A small masked image model, trained from scratch: encoder layers 12.
Rows from block 7 of the encoder of a small masked image model, named by matrix and row number. Rows with one number within an expert belong to one neuron, the router's apart. Each number is 128 + 24 x the weight over its row's rms, rounded and kept within 0 to 255. All counts start at 0. Numbers have three digits each.
After each expert's rows are labels from the 100 images, of 14848, where the router gives the expert most weight on average: "responds to" is what is common among them; "patch colour" is the nearest of a few named colours to the mean colour under the peak. Only what is clearly more common there than usual is listed. The data: rendered dice on a table. In brackets: how many of the 100, against the usual share in percent.
# router: router (encoder.blocks.7.mlp.router.weight, 32x192, trained with AdamW), inputs 96-191
# up: expert up (encoder.blocks.7.mlp.up, 32x48x192), inputs 96-191
# down: expert down (encoder.blocks.7.mlp.down, 32x192x48, transposed), outputs 96-191

# expert 2
router.2:087119103080134127102115136108163135121144157173135113147115123097154145090157153112130085108083126142118120125105093112088134140130102128140184134142114105144143129147114137162126122139130171133140094122124145161134127103133134128159109129148138138121148093127116137105123079125113129148
up.7:123161146111105090158109149105121100126159117103097112085087088113133130109102126169110118107096126133158130156078158136090117097184122131110122150119125147102138139138141112147145129099129166144126148104135128120107160086121115137140095144130104120093130160106159137107096130123135125195
down.7:108115148163146128108102149122131164140123128185073142114150091141109120157133114103114128163147142115108131101108143140140088111129123116101123121123117145180165120135125158156130100106136108165144122095111107144104197152127134157141157109202149119106104107136136147143149124107092166095
up.8:112123104125102117140111111107080146121148154134143098049060134144153147129104104121139135122103087119098091171081122134158103124122148114137140139154155195139153151115120184118129139136138120142099152137119120154089116132119152133124137157145130124123154133146139151139116129127104111182
down.8:139149101088129140122110130182096151147164142124107133146123149121088110098114109134119119107143092099169111146162099099121163152095161100083122114142135145142130129116112114154131105118107139119154124151141106137145130081091155145146141194141167174119081126149099116135141139119104132168
up.9:125101118107128120107136098107104124118120112122094142159147107100149093090155160109159101098147131131129114113160102150139121152135166132120115158168112102191129062145182114123144137116136122142142158131147083098128151154118121122093189127138105084147160142165127151120130104101113127132
down.9:114102124079143150128153139126078083135148106112141127094125120089116121127128136121112091107155175171114118155163108137142110137115142166123117140143162136172154095154109133080109109092098126170101114124152124117161106094114102117146119119135113161151120121153132142134155100152125092167
responds to: yellow die (37 vs 15.7)
patch colour: grey (43 vs 17.1)

# expert 9
router.9:136100109097131141165114124117081149115078138101134087114105152099113101142102144151089150161116133151123110161119157096160165116114120125132155129112128132110121065123090108147099092097097155102109123146138146154133122139150146123136141163159097100143167150137152134137135133164119091117
up.0:150075155127171126163104095159132131104116152134134140135137185141147117114173103075121146123130146134145115120107115127172185127139137136137159131113118133173116152143125093142122121126127114115128135161137151137153096146118122075144105135106123137110080125109104173074160137121149092121
down.0:118131135118122120147173115149097116133172142104145108089142149096161159142127111048148135106132151160138132150130148115125122145118137122118104104114137142120146079123095119143129153149098160107144142123167134106149191112073133135117128093118138170133088122106128130080068128121152130151
up.1:128124158118123106138108117150141161102111135140092081136090147066166106148118157122115121121156129101113146124132129155111114120119135129132149093127115120114134137115137092123096119097145093135110107121152126104117113146136168085105141103162157152091134150108128129151115134120158096173
down.1:137107116127106164098153140153112141097135119087123127153159124093140148172136155104097135094164103131115131133099071171207134138108114154160162164099101128098105159114168107109113135134119129111083114177075125142117147116120141159126127128135128145143110110123119106054101074134118138117
up.2:112098179096111096102118154123109132160139080101147134186120095120161108107104117151130116118142161115138160107140133117115148126121153150164125117082120117144120104145129123108155110140141108075122098105110148140164099098109109132130152130113136093167118112099176126123131085135124148135
down.2:174141101102136158142148125092092170118112151102142081095114146149109112124129113146152097172127128086143145115136142139096073107121107149156142125082097106123134173172152144119113081093170130163110071120127112100122111150140117163121131100125131118124173099116116124093119150122136142116
responds to: red die (35 vs 15.7)
patch colour: blue (26 vs 6.2)

# expert 17
router.17:129113107145143122140158101104135124139136146142120102095176116141146136121104078147134155157123163181132113103153130162111081136117140135137118176173118118157146133114100140127140108122152127161161120126099152156106122100135141158101115143127124128088105119062135112133117100142133104124
up.7:131138087159106104126119119142093152115156158111159118107098136158127100118147112103109119170137089123147098148087163109138130178114130111147162123151132110142125118106137120124128143158091155118151139176134123075147133122138172134120122098144101163125120148118142128139102098126091141119
down.7:086134119159135143121094133121129114174128143166097120125145111134160145159107147158109113167110162117154137113138094105102146122169107158136167124147126144138121145174163119161150088120118114138120108155080109077102125114149139155176117180159132103116166088110126086129138130082091128117
up.8:135150134098113170128126091145130131118136120171148130125129120158130111088153139122192121069166110090142133134128139166147171119117133136073155156131093113095140113132113057168147142142143142087164138134126103130168116090118122129132121140151151140140077183133127088162127134120124189123
down.8:208093168142145134158090146062110148169103121162124096123145116138141101113132116145121129112109089148098135155098124171154140118129159107115153144159110119130136127151127157104153143092135116110161086161084098091104112126131141106078126140106172122083123117133120145162121145092147126113
up.9:121116121115108083112127164124124134096138117146126155152130148117161117173124088113102131137155100096152104112121124124143141142106114106087096162151108122100137144124113139091143136110156114184118124127108165112118136172127133162131156123129128128136064093123103125081135110134136171146
down.9:069109086156103135144119127131131104171113150154124092130136076137190155062080106127138133172086105117085139101118157122091125101136129115110116113128136143128118166169138118164108103159132122140140124116090097168107126114121117126128164126188121081126107132100140107171138148130144131190
responds to: yellow die (36 vs 15.7)
patch colour: blue (37 vs 6.2); green (33 vs 8.1)

# expert 14
router.14:088207149109110123106064157115140143141141135134118117157154154135102109134150140134098113108094120101136096126096098114126106147123132131106123121127087138128133116113131150095141102142129136096145110120122120109100148145150146135135128114148090148137105194173144139107104141163142171125
up.9:113146144118109125128104127095087176134128113151125126112117146153140136152119175104123149119130181121159099146158163148143143112127144104157100139088147075156107139107107157119164112102121128144138137133117131124140105184095127109118095165163103139090131139118172107157123106143089092201
down.9:123119144058133194135105140142157110127124147144116109138145108089135121128095105121158137118110106184072148123115079114111084149168144123101099176138153114134120172132127132152132086116150148145140136105104150130116119135103137136131163116140130102113138130158092129099155112104124093133
up.10:104154131195160146083106144125136105099164135166093115122121151098099095123143138146129134147148099124154103130113160139147120163140130125125132091074152099162126166139097144099116132158145111126139108131121134112182124083104087122115091107116113136096112107134086115168154139158119176141
down.10:124135135144151116168091154105158087105105117132127140082154101154130119123072124106134119137160118158106134112118132162106141127177152125120137107139151122115151155144120122135131125140135154116120090082139157147103179176130105126134127079082088126136094123127154145131162164167134136145
up.11:143124115099133108114122124164134089153138116094096171194129112143120114103141131130113146104127124122128106116178139167145115124094131133124117108121174080135135122118106126111130127112128123161088156142121155131166100092097141097137075142126149079085150072150139094143144123104150128158
down.11:109152131142135122156143116186113155121103106150110152110143112116137123133161086136131107125163119104141109096089113076155122155132157144122103116103147128163132159113123151103107132140136091140120146113115179100098155109123111166116161080104129131153126102134156091104121099102132144152
responds to: dice: one (72 vs 33.1); green die (38 vs 15.7)
patch colour: green (36 vs 8.1)

# expert 15
router.15:127163115145157083153116103121106114107096137111138123138165137120138093187135142137084096102127083119137110129120144132113119152129148109123075135088098166122134133087141106112105126103133097140136142119180140086176130160137132125127154133133139105086100124140078128147119152107135120141
up.7:084115132126121118140142147115133131107148127160163148141133157099142120145114144127113105169126150135094122118099159135121159153106145112157094081160141090130172155144151143102106176118126132142108149117127176154100121161090113168118133114084115123125129119105137079114153076159121149206
down.7:130169121107105098121100148151089181130148115144149132149142150115126138114144130142126129134098152114120135157111125133105108089121108118125091086152127127136108117116141148118131114200134134144146162095109125108129123112171138141146082151155160186132146170126130112100137108140122167135
up.8:102168143084114149160135128070112130177130113120132081100128145163114165131154147108139118156126157104122100114095125142105175133094139133116211136137108132140147128137127105096107115099115112120151113161090127083144115109155107119169140082116105160122174082148140148088124139137101137156
down.8:124131152122095082193150149091109138133057128143101118148093120161151154196083143127140146115149108114107146106110122146153130114091114089158136128110124138124145094123134140133111114122120096115113118120102125147127159156103113116090131141126101134132102088141140159138132174127171086124
up.9:089160122177052161172132137134125157129144134128107118099150128102128095141113136122111144108110136129131136113108154119131147115098114144133118125148112137126081090122114155120130146128116155123119149140110158102132125129129108157090116160117135133090123128137121131133146133141114139185
down.9:116156130139136146126148134112115121190186154116120107115120111108091131158127118118118119125124114139101095135143074139125092111126088191145135136105126146160125127112121113170137141106161109100093143118145140109115124123137160154104140117147158090127127145103125102140154066179119124117
responds to: dice: one (78 vs 33.1); teal die (58 vs 16.1)
patch colour: black (46 vs 13.1)

# expert 11
router.11:113101133126103137125173091121149101126124143083104093131078141175125121140124141148136131124141156114160098106176129152116115133136134128112144128158128117125094112140113167128149123121141136149131118153154152101153118120136127144111157172159155136115111109115115128141153130110162098140
up.7:125108109104116095137119113072120115127128137107143128119102126123130140098153108112088098116168165138206132112147166096142154108137160074113086080127144131104126113135116176159151176139105133174131112123107131133129109123169107103127138148131143135117118172118104111113109081169126132150
down.7:105105149162146158135124090156127115111159118152199121170143157095127121130120134118120136147145141145129145119114163100088091096156134107107108105111112117158153129124091126153160110122140171100146136115102132116126107160125137154146158157095144124146112179141119152163078156112099123123
up.8:151135161105137114102112138093131118111103133071117133172139115159112125099122112128107136131132124156165089097101100144134100124080142151146132116119112113078127134132160110151087123117147175135196140186160136192149089150148111144123186133179123113125101115144141128128111137103124124129
down.8:099150141111147115126118141114150132161083116118092140096096166147141139135103144101136086154142075123125129083130137169172097162141150132143124119113137200081148117163155184092107146121150136172107116099162153140124119108144151159151129151130124128178081112133153090111091106136073136125
up.9:106111137159152165085104097162090145114116145131125104132092090084136116098142130134127156175191121096173143153148182183141139157082162124098137104129147131166176159103123123087133145172137154139100124119144127107164099118113156117149131102124130152132158134142108106122141082148143136149
down.9:159137089090124164083186158106136118120150112105090124164152149157148112110096092127146123139092110128139115086121120138116126120141143139095123117092132146106142144124113115123124105123116120167163133099114115166110178160128102116134146070165151109110141090148148107133126146123152070079
responds to: dice: one (61 vs 33.1)
patch colour: purple (30 vs 3.6)

# expert 28
router.28:144144153125075126113132143134148114104112108151108116107117095113112153136143147126110114139105144147114108126113108089162078140116123158191139126134101138116112138112132113161158098120147157085132116138126113144101199137126115128178137103186097160111157161128145155118160142124119130161
up.7:097115109107122162135117125097105127131106123134125135109093176149167114121133142113106116127095125166158090098121169168127106161131138090183149135130112077155108153118141133115061144127122126154155147121125151148116146176136068146125153125140125142143115134126168111135146151132116144085
down.7:142154165163133154152147123129127102151090131128110122119148124114123143134138115146138169106139151134136157129170097085149139088083126130140112150147157128121096111157143133118165127098125131178145134116133120128136141095116132164080137168098187109150154086098151143119158103130128091116
up.8:123123113140105106148159127118099100136131160118156122129165125127139155134115115141168107136127156127165098154134124127168165096091148070110094116106103080153114149170156152096149128172123107135166147108115128142128141138130109171136174142098112127152118119132100126134129104128148121145
down.8:110125114120099158120180108146148078150101087156145046139126116124115107138178129121089128123162119134131141116114139160136126137125073121108126135136148130136125171133137129127086161124134158162128126141085112157131134141137161113171129135086151125113159140108112134142089084143067145144
up.9:159111092138130087127151134146089118098171165139127126146149151138150147139131127118150132137138149115160090122162107179123133139115128164104132102113117087104155144114154100133116147137116178094110115099151093133106080093165096137116100101137113130102155124118115133137102094115148151155
down.9:094137132101118110149142129128131157111178121101149116180167147108157129165094107136144153146084136174175114128171156129106171119106140104164099123116093130153089135135133137142125113099103100099173110130087147120131129130121160152132136098089101135118154144127135151089127153165138161095
responds to: yellow die (52 vs 15.7)
patch colour: green (48 vs 8.1)

# expert 1
router.1:093132137118118121102153087102139136141112128160129101093099133083088145128157125160150143148121136135104117121138116110134110091165099093161142132167148100065080190114147102128144092131130156096132111145168136146143125126131128136095106134087111120137075134091129104121135092103094135123
up.2:119105124103155128118109139158127105110130107109129135160147111138133138114139177159155172108122121131120171135172120109172101138173121121149165098141130118094125133136154132121095126165135103092107121098139139155074102126167153165107102144082108126137142075117147146120090179079149093110
down.2:160106146143169132147152130061124180176146148135132103131093119143098103131136142127120124164134126149150130157147113130161155126119155116129161151106118141067136155155094153077093125116127154138096102149162144137130137097125119123155095132115130123090109112099137135131101111126095106126
up.3:109135093150091140166102103104151099136125109156127137149113178104076118124079112143108132082140146147125099110153095120106130145108121116143123097129086164136149126137131157112113172100133138092134149133129179125139088167098119150103155149091146125124100120132136140109112140110134131157
down.3:118107115108142139086095152127109134168149136142150078129147120139129157126146172105087122132108143143145149130067129134146166108142092155133161153159101115115125137139097136118143102086126115173139152117088129116106126175098104128117160128132158156134134143141182117162149143093125083143
up.4:128057147108168136144124144132122112128135128083126113126099136181147138100129105138172137100079175118127117146157092117134110136146136124120088147151111089109139163100127129119159169151143115105148137142170117106109129133114180103092126150132164120160128119125102161128132132097142101122
down.4:154181110119133101171121118100092113102127148123105144127143092161131111155131103141135153149170153138137095104144132167140136130150150096104122116138168141125086150171164127111169144100196116143147077145117124113172093126117149104124104123134174144117101116195157144128084099102101143128
responds to: pink die (36 vs 15.7)
patch colour: green (29 vs 8.1); blue (28 vs 6.2)

# expert 25
router.25:160103136146132114084127142125103113104116085176081137165134093053165111128146128127135177138138145162095141118084107121089132123084110101141143140128130119145083160161149125179134095132144145113148107128154133110103120121144126082088120142091142139117122112133162133129163104127108151113
up.2:111109130179118132121101100118114098149152115083127127127120186117083121130117152128134158097142119152123092152162100087137075124107167137132133146145133106143163133119111172129144114123131118146132120123149132093168076162144119141147040153131143121156143130128114125165148143109110128144
down.2:143145120134138081132132119093168147112123105116140150122136145142115141093144159101143148103128134116088112133125120110148101142129144107131164119162140101121144167154110107145125145125167127104123149110104131161111064167148147160173114133125134142177161150122128125164139127101119153125
up.3:097124129145156107155152150187136090149139144103140081077109110099153127149131103132112111085107146117154120152152142150133178130123172140120094150093163135142146120143136140115165139105149121126099116146125135140088136159099139105121140125164116141137120142121112124158134145108144133132
down.3:124134069119114106117120082124120102111131173126127143149101157121163154094150102149086155175134157136138109130181128119194108112112170114144106149103159107120114078112114095120168106141135103125114103128114122124180099143123136096128135124120156138112166122103137176154143139128169142120
up.4:107114140162138097164132156123135098126085126102159144119169125086120127113121111112114129149138131169096117137115201153096115117140139137158161113085133110114169175134135160178133116098119139157107127100109132134106093159107104134142119139094098122124182111088133134142119153134085096127
down.4:100137108113128164116135141098160146133152128063086121118144103158106121128143138089128127129111148160143077102132137104153113153118169129145128174160118153116097130105081150133155089116139151155152142080137176102139144145120114136142117160180137131151120114120156187138140150134137137109
responds to: blue die (36 vs 16.1)
patch colour: orange (31 vs 3.1)

# expert 29
router.29:107089133115165103091128095169088099149131117149099158145108135106099120162134125118124110112111123169109169117167148104125095084154133096105156130097161133096134139152102107164154115100180099099157090131096129140113146110106089143117096120171082127111104117114121107115133217097160099110
up.7:146181145127138176112152121146185153135115104177177112096127103157140129100147123127139124113124118129127159154123153111164129135162133116144094122131107118099109133134155152135112170142098083079146103145139098079127137152110122134118136136124102116127148127109150137123139112115153134119
down.7:117137136144140177137182142133136140103094117160121117149118079093139074122186160166188134109130119104115141166095146123158115150136118170134116098082079115110118130128151123124123119151129156120137140127157096122139126134116150122141137103130121113147157124135127159158097105121110134086
up.8:123136118134112182170093150127133113144129125077119154107149118121125131113156153142103144116131156098143132104091173181140173182158119136173093107137085141146103112139110139124087130110104099120107138094130166150110099104148137110091121110168159147140140127126091141105153129123102179123
down.8:113131118146135128103095157134120163122161148163146135130111091151114141133122122114143138120115134123109149143157104142148122117147116155155200121157097158135140096129129141129114117091099129130167144137112102109078107150118109123151135130171124111128131165159134129114151144116086133152
up.9:140120158130170114128145141132145128117124151130101102108118106138171093148108144105169124127117147118103112156132056096101141148138107129117068103171090161104130111119150124174124090107128152143088128162174160134158123092100123132171108145124133140107147104136109126130120163132146117159
down.9:125119121114141171129093163138113084102086110101092157125146114161125164099106120116143168176125097130156088149088103110170184147128137102084122153100146145104133115117121110129171125149113098120141116119113145119106142128178150152085152118144130127104128085176129127141133087120129130147
responds to: purple die (38 vs 15.3)
patch colour: blue (55 vs 6.2)

# expert 7
router.7:085132137091141107143136133099106091152130134149130141138070071096126133146093170096136138158168119135156121093136101165193140121087120127120098117159140136183072126122107146167087121127144157131106137130086168123140103141105125106135178102086133124125121109101132125134114067121110178125
up.7:113137130097104164155121169148160108129127109168130147181072092132132111119133167146132160089158115109163159117156122155135124115094127121120103121147150086120146109142137139105139137111128106182164148120119145141152158164080140137105155128100098122133076100101148126133156078157084144126
down.7:122141125140059112092164146083157125154140151126101134153128162065117111114112109123140139113156116111182137123135179115114147206134110174158107126138135123126108109119108161149077144152129149120118101088114124145137133114116140099123151111158147120156159147180174118131153160104128128105
up.8:152111143117110114135104101143120109136136097132120102135136116127171147160167173111119142055133122163086130151156154157130099155118145077126134149123079137167118120119145170157110118085121142097132127113136118118127131126105105119163151143125170126175096130137108122177125111153133117144
down.8:154124121135108110133164133127126128135177112117119112162154106116162136115121141117126104151114161098147126176104101145120146162098079151164162122146141122105112124163145106143109140152140105141136093148140101174091152083083136099170136136103136111126136136113142156105123147151082158175
up.9:136134160114122112107104096180120110128123178126139125119196119127105178105122119137122157181124168154161157093114118171112080174165114118112163119093157094139104073127136130168121145156128140155158146098114156136128098124117127130115139111114116119127083139115161144141143127138150125077
down.9:110110105137130112124139099125149149163118118118124139130144151141093144110197125160077150137141136122110144129164145114135128136119140108138135066146134091127110164155143120123127121129166110118112117121102113119161113166090179146124115117133133123119112134130124147068170113125105114146
responds to: green die (65 vs 15.7); dice: one (63 vs 33.1)
patch colour: orange (25 vs 3.1)

# expert 16
router.16:134134129117140159141149154100148128133114139089092085127142099152144145135117116155115140114123170092157173110151092154084150151126058114103104119143134151164137133148125128111132139100148087132148143156114111140103178088166124156099150123081182133125109130105128078100093112169093157163
up.0:115124170120125101092108141138147108098118108110192126180163126128121133138123093158138155116087134144082115133128127143130117138119159118130118128122119102103142144130129109154135131076166116107148121107148122136164110176109116143153113177180129092102104130174173138082129089090122108102
down.0:101117120122127101120091127153125172131162078105101108178123150109107143143117091129143098102152149164119171126158150111088162098108166204098119134108140110076100150118148125126095142142118131138137121118110142141148111058103162122113150092099069119145157144108128158126116161114185123163
up.1:081164137108085114121095147112117151118137104170113151109108120140115126096074140119095151103138128095142149129130143127160125122157102149152138139114116180128144103141140126168131111150138105112160126085127140122098145204119124193138154172141186127143140127074132115116126119092126138059
down.1:141124115145115161154112095135104204138135139141134104120188133134162148150103091136148121138113122113081133124135126157113114122135111146082067129168171178145101104127129131175109108126133141132131144128105117111114109194120132120160119080168090125141098126096145150165143119139117099150
up.2:106123105109085110106136124097102126167138115133143127152138144116116160132119120131125123138150133156055171130088141139172116128112147158135162106132122090121112155081126108096120143125132084122156144141149094119178109116123064119145165107126110131128118138071134140134128119170148139154
down.2:140127091134120119122115151131156156197133139109121140113102134129116120119106125159121137104158131130103145138143161116108125094117122143136125106127170203117138105088109133152125142168111093130106094167104136139146102168118155163131119086114120119141138110128157147124114163091133108202
responds to: teal die (39 vs 16.1)
patch colour: orange (25 vs 3.1)

# expert 6
router.6:140092105149107133105104102122131130086102137124129118115149148099107132137147133145098109113131116142112117128131086108135135130150154163138130144120135112131093118083136173117143092104146095117160155123149097112085182112124156120087119128126162117108161121114115151132144146119146173107
up.0:117111207171102131155130107134100086133134138121119144158132133095129120126114126182118100103150155145117123106140134139142140119147095122159125130088079161097120120165189111108110137112127099143080100101154165123159121144160118127077149122114113166135096097125109119131122130117132116135
down.0:143144194127124170128111104139130130096111102142115160145136154143147115161144126147128127095085116152160125121084103110084110148147131116127099107118084125147169132153088083195069122161151107145120096104110127092116073160127134109132143142133128131134165150118087140144104150147154133072
up.1:112122113130124135129119085189102118099124129129141112103150090117145107161115128131114140137122152146161134107122098142142111119119115110130090118104103151147118112115136106124067154130144147146188111140128153105162114108126135148071102125130148133161125137117116148069120140135140134182
down.1:120148149173148157118122137136138068118137118135144140192105116070104168061094114150162119134137103136077131150123144108104176107136121182091132124152132129126166176122102104129146146125131128141119133137157128096167124138187102106138132140117092101105113163141133095099099104120095200100
up.2:109130158154122134127132108094107082117117125115094168121157079173132148110137159144129134161131146147094150140144108114128142142132156164093095159086121099118091102152124156162150120116173101154118129133152155119089121164136153115107125129137152116127110108125101150136148156091129134111
down.2:089130131158131122158107182128122092099146119107122146102126145120126113121137158149098090089130137125144075121123088170133161155122151150171097170135106155130093091148176145104103112112132130164149161136120173151114137146116126130168116114133116149120145133123125160110097099102118123134
responds to: orange die (46 vs 16)
patch colour: blue (48 vs 6.2)

# expert 20
router.20:146153147152131178112147147116102103084136086100144145109096152139094136139150191108071149132145152131147112109135105150130174132125103102109113180175138095121119175108120110111106152121102139097138117096134144136119156150105118132141090106136097116105106154155109138138147128089150088124
up.0:128101177107125175062141117146131148104125131170102138104110145184133134131128117122131110130135144133140094135129070118150130177130146096106163146086114125156144120143118097121147130113137090126121125127117183129142169115119141093135120124129144118136111129171116117151133096095119131105
down.0:112160115151080107149180104110159151087129187100165157082096097128126138119130118160155142102108144150120141102163103158111131131108128136188172172171137116128126131093154124126108121127133136084102110092133168120154149072130117145141114130117134115118161121151138142094103127089132133090
up.1:149080132155133156123130149085119122147108129110154125131166120138163141092110142110126154096137141115099113152111140135161131080100117135127149112109168117081145132116100135127156129121120153147055089146134130099122131180141115113135143141164127108159115132180093149181132122105124099123
down.1:162131155149100134145134176127139123115099077096150124142117138135105095135136120157126137136150116138112120110039141131129106151127112162127140141121138117108137124122129143096099107120170156108094135129153129136120141123078161137110147131107122112125115138140102140119093130146135107077
up.2:149100163094133161122120124152105133147138141147136099146154078178104148087134155141069132105157126138092101122150119087131095110129134143117177158096107135159129158110154127114162112140122123126142121145115140147099107153122194116138128134090138123143121127124129148153148165161179100078
down.2:116114145147105072079142150146146104103129121143121140152142102157130128106131072111091107128137143132115133145109092120127140118127087145145104125131109181137128157142166109107121166093143099116175145149103092109107109157188112121121110155113134113127121192137179154153130104103099095096
responds to: dice: one (62 vs 33.1)
patch colour: purple (29 vs 3.6)

# expert 26
router.26:113099114160108125093109189125107162102116158136135140122141104089150150114131138108140166098153107151096117157104101078146125151110121165179151115119096126078089149153095135156126112096120089203147132108153121105108138110132141102126146172153131113139096167123146111088154143105120110121
up.0:091147120166128101089121129119137133132094145161110113128152138113132105126123126117119121123165099079173128088068165209149157105095137094135131112126139113154166167116129140078136155119091136172103147112169131128137110085087097153131101099160129099127110141106077111163148078149128127128
down.0:110133128122107128144108136085140129123131112155100155103122137137112116067136115105086118170127134124114123163110084139109137149089136204139163084136119118148105157147153129087147137141135132094152121108151132142185146146109123138096130142153140144137145107173116104150148126149158127139
up.1:088118106096088102120119126073126122139119122140175131101123174156143129133125141119150182147112125112125124151149172138093089166112144145153105153117097092141129154134127138125056086130104112151104110140142126113097087144115179088144153131124154127115164160101131122095121145104108112161
down.1:116120134177152153134134106127159109112096131095155104161141111090155139122151133114089132131123104124112125116119118143120112112109125149139094116122129052117149082113125142197119118135135129078123107133122170111124141136091131128147135153087123142136172113055163166125127158120128127113
up.2:109121115123134121120113092104146153081144144119133085147105114140128101157106102164136084132139152128151153130149115133142101106112140109126135130088137144138123105096155149081094102087116072135135131105149122104117117100156119110109065107109120163125142126120149112112100134149152110135
down.2:119122133092135152125088118141094140122093108149141144121128187155141131124133137113121106125149082118109127142155105106146158165106138152102148157102100136101114163145157144105121162132085165097111090159124103124129090087113124129112140126118148137171146118092119137160136131169105146148
responds to: yellow die (36 vs 15.7)
patch colour: green (43 vs 8.1)